config.yaml
image_size: 32
crop_scale_min: 1
norm_position: "pre"
bias: "all"
positions: "learned"
num_labels: 34
lr: 0.0026
eps: 1e-08
grad_clip: 3.0
steps: 26900
batch_size: 512
lr_schedule: "cosine"
Rows from block 3 of a small multi-label image tagger, named by matrix and row number. Rows with one number belong to one neuron. Each number is 128 + 32 x the weight over its row's rms, rounded and kept within 0 to 255. All counts start at 0. Numbers have three digits each.
Before each neuron's rows are labels from the 100 images, of 14848, where the neuron reaches its largest size: "responds to" is what is common among them; "lies over" is the class under the peak. Only what is clearly more common there than usual is listed. The data: made-up waving flags.
# gate: MLP gate (model.blocks.3.mlp.gate.weight, 512x192), inputs 0-191
# fc1: MLP up (model.blocks.3.mlp.fc1.weight, 512x192), inputs 0-191
# fc2: MLP down (model.blocks.3.mlp.fc2.weight, 192x512, transposed), outputs 0-191

responds to: border; ring
lies over: flag
gate.218:164116112156138152121168130152134134113159108127119097109185166094189097173113165137199092142143126102143131071109137121095129072113139108088067144167078095178121116130140060133171142192097076143116112189121179109170133136052114107091111145081181143108071152189198095166148122176133088168112102165116157141144091081127112104142123125091104129140095068126082068158171144120136103116075122116168153167101108143113087079065148154167137181056155144137084166165117126119067164118143152140160135136155157161135140108148080132097152178144160075094155158133144118115109096111115135154
fc1.218:144140062191162149118099178090051136095144097128155113151120156121128137129082109148163133114167134176166114087153135122120083093171148167158122089131155170060180151115131107185148133131140075142170108132148175093082096149113158099135116084127130084068120102164091144124114186102020130196125114054124169140150147109116188169127145135107124177119123153115124103153084086121125162128152164123161100102110114147102087136124154102124112097170074157142142146104165149138044120149159140143147159113096152139177077160125124081127130105101100093196120125077068150130127215130117095137
fc2.218:127083133109111128127126110125146117104150129126136156140069126157096136148172152069186069183170152114124179155180139122126190148118119148130129157089124183042096163152156178086179108133199079163150097128197077152098139097085134108096083138160106092104106147102143107101091183098126118195090072163123159119110096141140120127124184136136085192144119103088070112136148138124157123107119067177115097119106147186075113108183086145164121143121175087137109115103143134119122215134074158151142145114182148129138154200131166106082088149118110105115164144148109101098081112141121119164

responds to: green; yellow; rhombus
lies over: flag
gate.221:144129101169140118098149144200129151124128141054114106095138126113148142185115093166145150111157129134114121075115180111166121105129165158118203135108100179165045198157185074162108158138173130110097096144131108155146117074077111101145105154128178180097081166175128124184147124143088168121142118145096155096142114075150141110194114142155105177175110114145042129089142139186107146130027131141155110095161137180130090114143081145144157144053168126160111101103109128135101149133080113120163109155170137123131089126137153104087096117092121105079182158131093095104160100149114167152
fc1.221:135077129144121180170157111142123113088148137155159083115166163125193126176125148118098063076136129154172151102109142200096182108121126103116114189133108195108111108150122099077157135154130092129117064188081160159038079157070142130089129128100095103122122098176092120116146154117089135116113106139179140142083164053142117122147089107142121147135145128147150171192137103157068123149145085154133204119142142211129118091138085085105101130098133194151142101092087125147089137197184104129124070123144082118127146142128100098139086128142104097098101105126137087124081092109107083157
fc2.221:082153103092151114169143145112207117172127177141083096132150129166167150086128086108114156150125123108109114138132130120123093099191081072125101148127122123047036144140095142122155109096163071088195158116125202139087133090139097125171118101104091163121120135148198172151160156125121143074097046104088158059122143135164109106177109125118096109129168127127107165204177115048127100073111125077121122132059136121141117166192101137111122101113100179115113118109147187149092103120140114106115121156164116152135140160111147170087174160164158132132100143117112159119116162083100155140

responds to: brown; ring; grey; diagonal band
lies over: emblem
gate.510:150121107136113139091122144144134124110182135126123115111138180076129103154145118166170121130169135131127133064137193089127121086117134151085134168141109136206097147094179070140115145124159140089075142152093130114154158084088173120133125108125202144136093170202143043166129133188127121147149103150095139104149082094134079095158132121135096156192123099126063124158151180178099152085032124108095170127153131180067106078137119206149148125098157098165096110118109118162126155095086092111167133142144150142119107102183150114059154141123190084140170135147114116122104094136108163184
fc1.510:090145124135079130127082110194108132094104138151075135104084129139106099123099158116096141105076169110173108100070140125139176159082144120207189143123118123133180137155155136099137148115102028140162116158148097115144120126140095166174100179144157144134176122119134191162108103079142156147118106096123148191161113081176151177132133194074130132123083148148149128094075138152129189153136080181122111114127092111109153150089170070108154154105163146124161143191085181129129068151160159095154109111142170128161119132117128146114056128147122163101124110146076125137198110129075082057
fc2.510:123184154142141157174135161148108153107056135164108100172106155121131055123159112115112094116096141135179152139119136127137128138102160191126051119120177148123138150118037154144140139138145122104160123157163169093128126119101147139143136131138102128108200136144126125127183069113169131170144122115206151174104181168093077112099163143149151137142137143154120102080153118146041120110124153126181173110146100132148221121138138183073092099138069101103127094075158073184203118131175087146156085101056101125180142113129170117166114107126133114128100140133161098105125133129154143052

responds to: green; orange; black; crescent
lies over: flag
gate.183:133087128127126090080187084137163139158142109095100104134150162088175113151085113143126103141189113125181159132126183110132107073120117194161128160137104124121133144112145060159140175113151132085122123144136156135171139118047153077136110133099159121114135174181148103162128098148099111119121099143069128074111143126141147118172163124116093154179100069146065126114113100166122174167070112135182165157112170165094097111118162146166117144047182152126071177131091160118071145134080160107196115165146134170146115099190143159075194132125155049096155161167127137086128081130141128139
fc1.183:104156151132099159118128122091148095138128123097173126148102129117164199114108140152123156136139143109169115133146114099113076136108141136114126139093097095100188131137144078110103134129100099081170148072174100164135116122136124131106185073088084064104163096104065164190106160193171100079173132135102138074163141135112153122159109153165118133151115118141107119061154146137195186131126144126130139110157117140176123129194186156106086170172095127134039158138166122181127090092112212126167176099120124117102117124111063129079134132114114070153145147170091088053058165152132178122
fc2.183:155115178126161137160209113088145165107121134141157170160112143068143167096152116074149208087082079151106165125132155143163109110179148133133122128163182149125076140107143086167088123137100145089127105090135145111106194124096121154129167197116111126166094145132102088107126181102128060108092122124133159180141144144154141093130142116136109115182136151114137165086088109095155066153169153133115129161102178067204107153125123091187054128098100117144170140191172156104140109159122145095099077119104156143078166106115115152184102085110089147092110084131116086097090144121078064141

responds to: orange; teal; star; triangle at the hoist
lies over: flag
gate.330:168085116168158136160128114166132111167152166090110114066141148083127154103144081136139169090134124162146146125169132101147088083103169140156150144132094116113124185073122103087093155163155152145139115163128093110144131108078157131141055173119167107080115135100114141123110052101136117196163102113113087078101120117164109109145151145169092122128130088118128109152163130196179103140105158139104143125148157128068030118166091172158190141066137170127056093143107142167105108067091119146122091237128126127157129098166139202126163134105166160114101187094141122112141128133182158141
fc1.330:141107128138154148108057085133128118162100070130107105150085217114169071112144165113161173133083137125097154125099173095128063148110137104136139109127123104106165139173124074149141105204114096158119143123178068153121151158097154160139083156086150097177163091139134180089121116137092105149101089150118156079096148139130146112107124153136128130149069099134170119101115107145155103197146137190098136145041142156072076113145147159133121105128155165116110198209083122138142061107107202129138119152169100167151088094137110131117164098137151149130063141141150106120197088160104092158
fc2.330:143106123132148129116087105177089156156078124077157134108127123191149152146084128151148104131055125184107160092123122124147155184092104110168121111128186147134160162185132115126136088202135164135097128122125112114132159096057169165130079167105171159104130120088112158119112094046101099147096120094172106115111107092084164132115088082170136125096136170154116154173126140158149103190133143146121083135097142153147109104117119120165176144134115102167171064111118064141188125106147145166070072177132131159090138042063137120159146104093128190111069148069115128124088157172165126165

responds to: saltire; rhombus
lies over: flag
gate.503:155136107162147086102119172127122101131161163116096094138114171092145133130121084129155140147168144135140127098098212106152128065152169136142205128139077171099091188153159091178131108145179101137087144125159091173163065085045163119129129157123164139083117140157146163168132158148116176186148142103117158125077165102130124071182119138132132173115064078141075155124054105147111144136100112180145074092110153159088082145114056161163139103105151136139134102092112141160130152119105127135175064136163133153155090148145159078086183100115142117151124155127076129085162071117134155175
fc1.503:130139122137148060119071210107101089100149141074199103088073153101096153140113136132124181137125158135153132100144106116164070098148149111203145125094122155112102113122151133182129116094113112134084187165174087106116096117056178078164078136114103078095138104126076172133126150121111141124187193072168084115072191143153170139170111167111184149099118117113124143070127111114165161168118107155132086129096115085127147162155122137103102133139119110124162101143139153100153131077112114121122080157130108102218068157121125144110146129122111135126120157181110141064150190084158133188
fc2.503:099176128086112127074100145119148182141111078185135123156109155162183191088137101082140094192122144126118087096086104119107173129102061156120102099167124136163132079151112170106112175122074134072116116066089159216134136155185112149087134104130131186133125104165143096093162144122102111132132128116140136141123092122140104125104125127112127100104178153136165142189151123121070108123173117067139104136124113131152187116079128084140214139148177135132150144093077141116148129150125124135195220092107147180105171137124126118075098089183157138160110074110098118140044140130137145089

responds to: brown; black; gear; upright cross
lies over: flag
gate.29:155107116133142057103182095149169091090145118157131148153207124139096101126100159155182121133155101088120044112125150106134141105110060151127191155097075110167052153107159145094147164130122137106129129127141121176154075149156071068131120168118125163087126196147150083186143174126117155070180131108025108129160127101150148098155099192032135125142137070152092134139133108138142113141113128131127125127150127138131109151146137141124115170123212176144150149141097150131058188137106139136163124086123127132101182132138190140128079142120144119116137093162119073097150125090154136158
fc1.29:110136078103184159136182114105123120153102118134079117106119138121138148169146117102143130086143180119174156116131151110168100123160126094082106118101076132137121139118183101096117144172193106167132122089133076097102060110143136131164041092146127100131139136120115077091127161122128137168089172141125160154141111162148182113159098096186089184160070153060152104132168140132136062077075157167136178143088133129082137107083131127124141063094183214106084130113140118105125181133112128082130200131162166149197133172145194093132118112151099141144165177109151145160110149131072097155
fc2.29:078129151139074109069092133122148117137151148093115080088112072152117160110156105090111143161116133113130112204133134078124191119157203101163134126148113098155135129129107153167156138087131145189127112138169123125078092208077127107129082075039089120068141157128171118130140146135093110194122199087125119144188120117110163177134110132101126135134133094107080088198127107136105161081097110126119098130093192174138162136179105087147144163170118152115119117153135072079116115119138191089134128095100086127087116182117124118095164119116150159142091186120115128144154133191197169119

responds to: brown; two horizontal bands; grey; rhombus
lies over: flag
gate.60:158146089134146217134128136143125149104172138119142119109165143095141104126143090145145108103207134144122131138107135164124132062116092140137115171118150118157178117109095117135114141152141135148108137155082156094164159105128142127164105101106192158118128204241134099180074103118140131147174116150115128130139045115169074150197109150190105174141117134043032093149141181125096125109083152096103171136140098098111129104131160143180110109112159163093087113120134118203094155138076079081103083114120158144117151113131134139126134108116179067159134139075076137135082109120139163100
fc1.60:140120115092198072146116095159068092106187136113167058099134194134133095189161175163184135123168134210094140133185134143105094180136090171133079177136158152181071121149120087146175139134088103150135130141126153115099138124084142131061080158137164082123141165106100108090055110117129102099111136137061129092097055075133149179093129135137132106125100124060124135183120138171132138182139145136114169109132099133106143108095181123102121164056097131142088106116149101178080138141125137121088142135137134141190169097134135124161104135132124110133154103129218162100135134115136098144
fc2.60:100082162146066095165165143105143149134105136168117103203162103106147173100128143121088137173089079100128125117124147139128136154142146096119189113078148113127070115156127191128086127104147105107190148113127127183155170125157092139129181122179133143160148080178176137148184130152097152148083085096189118137033151091125120119131110105098138090139194175193182131100156097076101170105155140122167075121134125121153160170111106089128199109173105076165157111147123130094154124128118111158154121116137063085081078146084097096083130119113094142103094079162136099168173079116107150133

responds to: border
lies over: backdrop
gate.377:156108213111119184194134153088131110133157124140090109118108184098081118116196165102162107156170133076130119116165144105108100112065126156141107167143098139193105114128132107133147119122170145121175163120149135143165179095120179169103101149149146130144134175172142061130102120100065099126144090164154147102148056092111129074116173074139102109112144147137086093117094178105118127070124128151094159154117107134135136119122121142140131088133127114205101131135085152177094147098116185149155110109150096090102130074106080188136161166135075106136156181152208076101071116094060098160
fc1.377:193121128120178205157140201092140106180136138166134117083115154173101117150179185063166115145126145128048111089106147143117146115100081162124132129151069158168127104124147158085114131132125125108137113134150116152150166108159167136089111173155139165101100115158145040085105116111118116119168086201149160102139082190150136098105109121125110115061176128124105106113129093101097138134106200149068170127174089145062109110119159139109059066142149101158142116111104143198124166116123101195149087097104133122138164139125087167088067139131098118148135133139146072159085137117091127163
fc2.377:105109172129048050130045080165119138133075048100109142166110173119130117142110141163115124147076170150180125127132124089146144192097185101149098128089113151119100172146122128145143082169119118076141177162160093175108127175099137093109107132159101146130137161113162150129121128097123082131101183097134134114136142110061118117109173110091181118123097105185112152122122167137134106148154104132154050144092096169187168080092134105122143116155130116189159076075111119099145156117130158142175164127166168184112081068106163147127117093157133173130087155112153126083077128207140133113

responds to: emblem: no emblem; plain field
lies over: flag
gate.387:172115142102137100167112073107178207166103112133145128134185183100191085160080168187150104110164080175134122081146159091074120122166118142105091130144111167164131121132141106065098142145103146089078086078163138147061193107164137115116138136074176112131102121123161107107147182199089190157143135104194143155088152126182147108148093126071124100163127128144160146138139141107060147139139136095092130139102173112108133111090137208134085097109067179178135108134127109167143084090116135130120123108091132145107144086142145109131132188111127130123095093138141100192111095167108091164
fc1.387:156056155113127149182111133103148147173065098120092174156089162136113139167094145154108128131110129133087094040093179072139099119121136136117150098126121187118111172113177110103120134152112126093125088082148127208127137109144161139122116163128169140102110092077131072121186172172115120127128106114179160105056170123141202097086120069095156101131152180159177166120123118140163111143131129148132099064110096170126110102114076172126118084111069094252166104116104138153126121084134153207168134116135151138109123108100136109108153153128095164121120137095138074141112117154140157179
fc2.387:109193103165134131108100158145085092099145108140109120090112147120113075134189091112098112096125189111137173158182063134120171136099117185114096156125127086145145097125150119209159116135121072139120103216049099019154123154097128122152112127162091135133141184166105135147123116083146093147125153122040110119184109125108097167161138163130087136069103087133083086148113155142158149123109137113131170154195101131164132138142190102123091167167176124063102119097159151107096132150139112084106103143147138152189100113152111169122118104192169101161104137132140133101121164122150110073

responds to: emblem: no emblem; diagonal split
lies over: flag
gate.445:113165141114145115093157107139120101111199160126155094154164134062099094215147087139144140129143143104135116113132184105115115073081185149111162120129065140187109183138124057150087133099142149128060151154122103136122127128093151089180135160101163162100056223134149091145133152214195139122130137166155146131128137098117149156152164147127093102125083097118160134190140186176088102108102120111113158142151145122084083099181086184197109181101118149155117109130140095135102165150098109080129137094110119135122156178146126125057138161097128129146137162120139088090114082128088158147
fc1.445:107105100140133164127076185148130132200208169152163138183089110135139117100159106122131120159151152135063109084068175128100142172161117048100075059189118134121158083127092161159123132128157127128161169076133155117068130150122113126106154150141045106141102113131135158128097122157173099173116142106121087105162108143100139089061186096099188102131105098120147183161128115158130102133119120143124177165086149117119144161122105160161095180169092164134169095124139131095101114095112161099166155059101114149130152175149119164079179115087143168139061130165126073135081102116124112164
fc2.445:090173098099143084129189140107102036151161108162141102167122128140093092134189149124102174157111135143168089124156110101143121100099113145140112117161117072113103134090145072188135126068075137114102127129134071116131104182122163101099114170106084094126166206101106088091114122124100139088136151107089129186155185183126216156108088134088111056087080124108195147197114112117100146130170146110105177168116131109109095137106151123124081120079164133078142143145115172099116165139168103139108152116132195125167149151130164158141117119186082125117145106133114138113195175160143083105

responds to: orange; brown; three vertical bands; two vertical bands
lies over: flag
gate.196:090074179124083106115160076168117182151132167145142058144146185060171115106154076138131092094106130124112115123124151133095151109132194170163140149140092090117147165138141098141054138119147137130114157124078178167168153158106151135155167112104136113157102124193151113127092099252179077140159090099127139121121109043174154123110144172075109137113101112129160119150138139129135139174106119072102126098186141138116099096186157077196149130130121179140120128119113099143051101087087148099148141121131202091084147130143146100117139139109187134120089154117146136129096090161123098147
fc1.196:114161146087123075105165080150070183175173177098111083106120128144144149135127074101154095116104120172093201173125108158116177118165157149181120085182147141139136074122093105149120107102129192161085122135102184068149154173043186098111088103118107155104154102123127140090110076151152126122141151074161141142114093107151208143104147144142053147093130128112125125175110131122094131153108133085125177112163139173165132115103174092120127169089084102115130089104134069113091151086162079093095145163070157152173164158146080156163112159127180147101121107147174172159118138131113106120
fc2.196:143150117136151125142097118103209165120127100127105187136112167161197140114124177113178167143125158130145157110140105109202074125085130133105108128095182134063135126148120159151117147118101154120145134103125054140153067107120108087157146141120129231131133112118113165113178173071085127048166129148094109147080165187167067110151105139114161149138169091196122100079114137121092166171129101150166082114098108109147112117121104102083078130146188144168107153122129156137164153150130124123116109075160095173151102164167136128139081078107117101156175043133113052105100125150114121107

responds to: orange; ring; gear; layout: diagonal band
lies over: emblem
gate.82:126137099173166142150084161107164120096161149136106102115128160077105091105187110132224140113200133151114108114146160104130093119140111142145170157151077149141096127090143120094112175086153132110146096198118121084166127114131125116151130163158152151117115149152158088114106142136112164134164116151086094075123118109164089107179176107120096149137152103129103089130159097105091121127105162108139189134130132149060069149139088137119155110100183183171071110173075171120089203096045088130161123140183156122185074120172171192116104175096162053114164089143143123155107091135152088136
fc1.82:126105149096118128125131192142100146153125167121143155115136126179101142164134129123164096146144121129125080088148109112128138124108138134097128148130093111162085085098127110099164143040144150129109186146073249131116089160112125112131154115077093107120099170169125076176122184137201131126148132115187084137205155129143150133111125118077160094099173116097105115132094176062112151099165096139125128131153065127162135098124143128089075129175113184116123109052155126119088148123130088149143141068108195096093121129149132146132178175139132159148132144160158158047026173132157131125
fc2.82:117071150138091143156203112207147147139114166141149120144180117183101127139095145124120126112114056170115154131121152085111128177143144087136163095117169083136106110156100105120110143137093162117155113115151162162093142185096123140184089164067088132120126108096144159139101134127177012124111141133062065090100110198123084090085079160143167127152159057112136086098111141155168150120069115089110136171106149108198114103139082094117124134063121103114075159186110157129147126098122107137161140141102139120148145125147155122141172133106112168118038155175162147103148153165112141153

responds to: brown; quarters; purple; diagonal band
lies over: flag
gate.494:130114147140087148127119144210133123170205143092163063115147119108173097114132162147132104135124101151110123151100120149095157100099131105128101170151121067173151077101092107164123109103135100126136182186195184132171119127073072181048175111147150126137112108223196115129098111139130186129131118148114112113165071084085098097111158117143145073179093092121088102154114169126140143113121118120128144195187146149129105078094134104126138147114173077127106181115115139103140111135123158128152134146170122137108048081138104165145173131146184102133151144144134179147180063144147102083
fc1.494:158128187087143146096095084132154158131174090094133137078087121161190102085116180072165162097083124161047175153099136151105176128172085088116160138166143144148143088155100155099183168148083119139101104127128112122123137130068116146098172084109124152164129061149173153074127134189145161133143161163103123154136111082144102100139138129123094152127132104095125114110129151142121124154096106168102109132132186195110111096060137058085096138097144090139147163136092134124138155099183082109119156139134161139161099170169035123178123118141163092105198078177170118145145074162121114142
fc2.494:117128099141164086137163137178144148117063082134142199127130144126091113180134118167102127091102110152159098093148153089171073105081133166130164091148116163130087173099180117138137131089141141085114118082132100161088072111155184094155107155134099138139110151038101177134131132086112144111098131118148118117136234179131176129094110091106175058113123153171140152105109127147120133122116123148156106106095142085110112180129124172192154161122090185163144066092178162150069106139108136179160144108110182108123176086127168110141120094055068144091126186095117107113138149171135146127

responds to: green; pink; ring; yellow
lies over: flag
gate.43:142162102138167170121138150186168179156097150112118108075151118114170124168151088174173117141147108134161127061162161100119103078104170126135115137093090114127124138119161099157126174133109149125118138212102123130165103108052132095166090151104191139123100127173127133181134096147126137136206107133139083118100153132163131106217102153133098180157121108146130054077173120125111181140058164129154161142150123129131066091135120121137153112037167133121083111145103130128099122093059107123163071148120162124156092115153123142081147086062139090086152165160064096125125144161178151156
fc1.43:117160118148125090146148182128033153141107102129133090172081119112073076141098121137104115159143116099161132128124191185104127121106117090182153109114149165134097110143106125163135172152082150167114107114162143083146166135045168053124107114065115128084174139147122158139182124084111129140190105101168146159089148090143180125155089127118127157131122207142156124123104133083078175143106106146106039105053072123162168139051136106131089154116152151103171099077164208163139129143149103135100116137113122105162128126116122151126158175144111159073135120139117151098149087155186107120
fc2.43:131167188179101109165109180084093108168113127141095160183131051171095065145107085119077114119077113170108055137107184101136082176077136109158165094107107139107078195085147131143131155108084179150153135127158156168138149130110118153168097130098112132071137144153198140109147128145150153139148101108131176133113062136106114156158092096108115104138118119104141128128116163048148170112103113130098118105097163137151116155115131143086100068101155091110133173167091186157137098103141138152150116177163118097134069199128136176143099167168129171102108132173157153088197150091138130077

responds to: emblem: no emblem; quarters
lies over: backdrop
gate.421:133171152115064126155114153152081114097153125088171072176132185062138130154138119173125147168103129110185125137118136077117140113061180100157083133127142115146141168140060087190121067145189167094139195128187157124143185114090133156109125169131152125090148191153116133158138089100099121154106100090138161138125102101057091116148150076195138146186075121116089172158136131156108092122147125052161136208133077142175145129124074121140182111134135089120159110111105077142159138121120110063113130153127068143117091119091122118142154173153124155151095138152105155096139113093139156160
fc1.421:122133057131156130090068141169159088155104134143117114088096124161127122124092155116114155084121121124099146131122106175109157142157104151103134135149106138122133116117144188118158106152079030149088095139174096137170070130165118132062148096111123147096143100044119159089135136129210147104160135160083098132119150184152093135138054201108132103039156125129119147122123118141113129171114134129131098093142155113087152136168128174109083158120133123111091084089167121192130133160181096176133116124118166127192174165123177066105107158149170074164142121084126143134192088181183155116
fc2.421:133170194134075103129133092121114137123130095137122119179154148093132130173134113149145107154129119117204122129140100074091094112027173119160075114104162116087096178141141048152132118134156218059167193120187164140084170127121133110172089134145150099129138171152158120156130114128069102149097132092131149181149123099066150143081195129139134157204091073117118149149123158142094073126174092091147119177087085131149094111082096129111172133124099095145130138148093123101131136140109142109126142168139070161085128078143155204161145144132124176118120130116143113122099154073082126138

responds to: emblem: no emblem; purple; corner square
lies over: backdrop
gate.32:137135092119136176152162139183133114114175119116155130104167115084110091169211101179148161071106151111115097089129136148142110075081135102162109204136126123151102163119117072180125123137176139115155127190136147163163120138086127135064091175142161159097071166158141143079100057144096122115065084167069126151106096074104115158154157096156082173163113123160132101141099136123085077173149150114090147184161080152141066102109140100146182163112161090123155113108143097124071185153103104126090123156180091083124107138092094143149109143105124185149125180138186138145135140120087159118
fc1.32:131134136152136109085103161123147112145176133129052118076131126124141158098147129089105123113102154111117138161190072134131139099124139179099152137158148102123185108054091156110111140102103119125087089193099095062136165164160176132161106119163095144116119119117151160092155096114141104153174172125106134125149123144127088180125112162136113133043181076144127116179092080113093171140134112100076092103145123085065127115120188082102134079166117167111105102091128167194126099123133109154083113185113179147146153156188122140092125134188228130167078080111099147166118185175140155131
fc2.32:136116149142136143131209128144181127110134156172174158146145132095148145183111131131130118094078114110145116079148110147106110140110129113118174050093077112114063156116166078117122134117206165029120161093140159112123150097183079086120117203184119136175108145096118095115128055160108142103093034143153105134144120111106183173123154162141146132142079136112129158110130105093087125152134141113118198135116134119101086122131116120148152172134128084181137117147193158171094125164112107123182109102094121083141144091070094214164082167107091161116125124106145110157148118066104120114

responds to: saltire; black; circle
lies over: flag
gate.198:189078144106106103118147117166155089132153138081124141128120186089145141177075164094184135105117130125148134081083126125147076069126086136177156178114123151129102154086167094107087142087150110066131148173166105162138145100107140074104117142143129131099087141165141104116115122143152138144141088121115105091119131131163136135196161145110172132163120057133145141130079139146140143216130085153138186120164137137089062040165115138128120134053132117185101155144086148113110160090108112117170146140158114164147055133225123187096133160139156169134151120170161079064157125164108132163
fc1.198:197130148140138152142120118126133120092138115103113147151163109142091127202172177067110101165118142114126146074026129089144098117151088115086156108090168198127098139108120141127179105142105115161117096147129126187061097156154124041158134101141119199125080158134153145147139188120180169124090129160114148133133156160158070171153146095106155103133115091129114097087089164084104126146129147172171109109069115135123077108087174141119034107174083087188166099142145137149148193081139086150122138066086116147123106148111148089114115115136137095176141106097117107091130141131111172154
fc2.198:203095177185136128140154122140120202089105162072094185135170119104124105127099162124150102178121145100116162080141123169128077165135116117130140172106137189153118145089153045104131135170160158161109107166129173134140108123079137101140090111166196192128112124110156163138145092155186134127146107127148154143122152070201125119165125104163145145157133156133117089091145146140104147162108091162148147143093104116123081066137132111144126138098111132205203092146134096086153195073147143148112100095122126109076106057069095066081121158098116108068166177120110118112115097102115163131

responds to: green; quarters
lies over: flag
gate.253:142131118119166177139188147153168137200173146109129113090137119133147103143165097112172138106122117140123139123075157086155100035090157155117103117137077114152048157082133095147112155095141171133121160159128135125174092159060079120141151137127180181102047188188150115111128139174103149121158121155087116139132131157148114089159129099121119156194144087171092093145148157126118116111089106122120151160180145131101071095129124137114093113085225133117067144117105127111094168074079067111142124136140142155152119193215149186098119072122136083101158116164135109117107146142131124156
fc1.253:156111129074147183155162151096127088106152138126149093108117099168138166095142129129080203121123140086144108201112137151159118085046160114120166140085062142119130127137106152114128120164181180116108128131132066144089139114133116100149161182142131102184110117153159152144109172083095127113141128146190146143120151127152167115150066172132132121161124137198137155026163142165165119100102088148090110173117136100078097133152112078173111081087143169078148121120079169198122093145120125116122069107108103080095122163124084148109112094117055135122114157173067107129109179118082172165
fc2.253:091079120151080154177206104091133120173124159146104141162113090081062085090115124113149119094146088077124123088100141121077121197221134102135110116098146136104124147128142136107184127137132090147146167184105141111130131096124075173179107113149110160148179122158142099110144152105080064178129090090122101122186124117110080137151157091091152136138112139085170121092088145086167096133126158169133142144105155107156162149187137115083117147126096139152120154155196166070137089123142194124091086145185068123137120131096163142123169148087095123069089155148159134090088173099159118197

responds to: orange; diagonal band; yellow; saltire
lies over: flag
gate.27:156134125169146085096095171148080132158151130086098100121089152063169132150153122104206150158116147162124126101151156081102056080107160174138140128129120161118119131122157063145110206117092124124141135138106117137143123068049140111092124174113174129107123130181136130132134116147100118167162116140077143080125155106140121121193131146134143183140116076078149094149075106177166173172094125146147135114158108142091084078128069128086185079053151114178093180161082152088100105111094140133155126204184168178164077148205154155116153117110146127145151103162130126099149111131126107138
fc1.27:129115123133102080073220200156137124100095106138082103167144190039129129159139158133172102163138107111134116116087186137107109133123159127129093135129113116119105107144140044158108115055154111045156079124201179149138153125149073149115184175101115112122118166187178108160159136121138111130115101132134136119157129098089098080130169122107140111180109108142141159100110131089075122122182142118145147154125082090173158117118074143128130121136196118123144180125149100067145100192088174146162105089142069130103112124098176117109145188149141104106115075174115118116129089093153107167
fc2.27:125157134107166097103087136110106127176110142097090120112110123110144067093175089129067143127122162182126110158140108124085145165135155185105117097150144109082162116076134137132152112158016151126116121160060108091114138132128120080129135124141115142179175082138105107117138107122168138109192202112121137146200165154105163166123098159093145123037111081105151142161112092109143171164118159117109175119126153172090146064144175105098030059170119119123166147113112129082151136117170128098179145129121185141148106133161106118144125071160145132165121138121078137160100164162172125058

responds to: orange; black; ring; three vertical bands
lies over: flag
gate.55:143126083141140086096160135126174137105121127164135102122173202088156072144105136174181128111156107100163062107096183056088078095123145171134142145133093129156171108111171102128103195111153112069127145156110130130124112084169136085175085187120173120103124138197168111167159111171055187169169130140095127099107146118133125093168141164097139177142075064182113089088123105103094154147066117109128174176147099126090072133120126155152179119119182132161111171122114137123096172094064143149171087123112134118148122105179187143098155140091152099089118164134120088132138115123122108146
fc1.55:160080171155122140126149154072105153106102162157106140098078156139169139106117119131123119092114113154215153079145115140124132162150150124151105130079148081177159153181146103207157094177150128105129141163074167155098081115124154100149092131156117158133098112126115132119107103124146064173117111145194198109134119074086062151143116143112132173053118121136138132124137132123123146174120106115160148152138089138098130120182197130189150068116146063118111152151088089183125128131127185170124089116151164175102146103104080126116148048131117096089070165071135131073077147133102101196
fc2.55:107065074145147118178106090111062164141097148089110152128121165125139090143067186194153153129098132126110148153129135164141091111106100161184123161076160148150114109115147151098097094175110120136153100123148172126189134109123083191156168120120146116177207114113135170099108116077027168075107127134142143127130129133159155155147084042173166136183160181153133143101109088152176181159165101141164054111110094099107135094127138096070126127157132166185130145099132143153099094116134112124102147099144122136132056054088120092162111128120069136164119144117165130153118126132136101103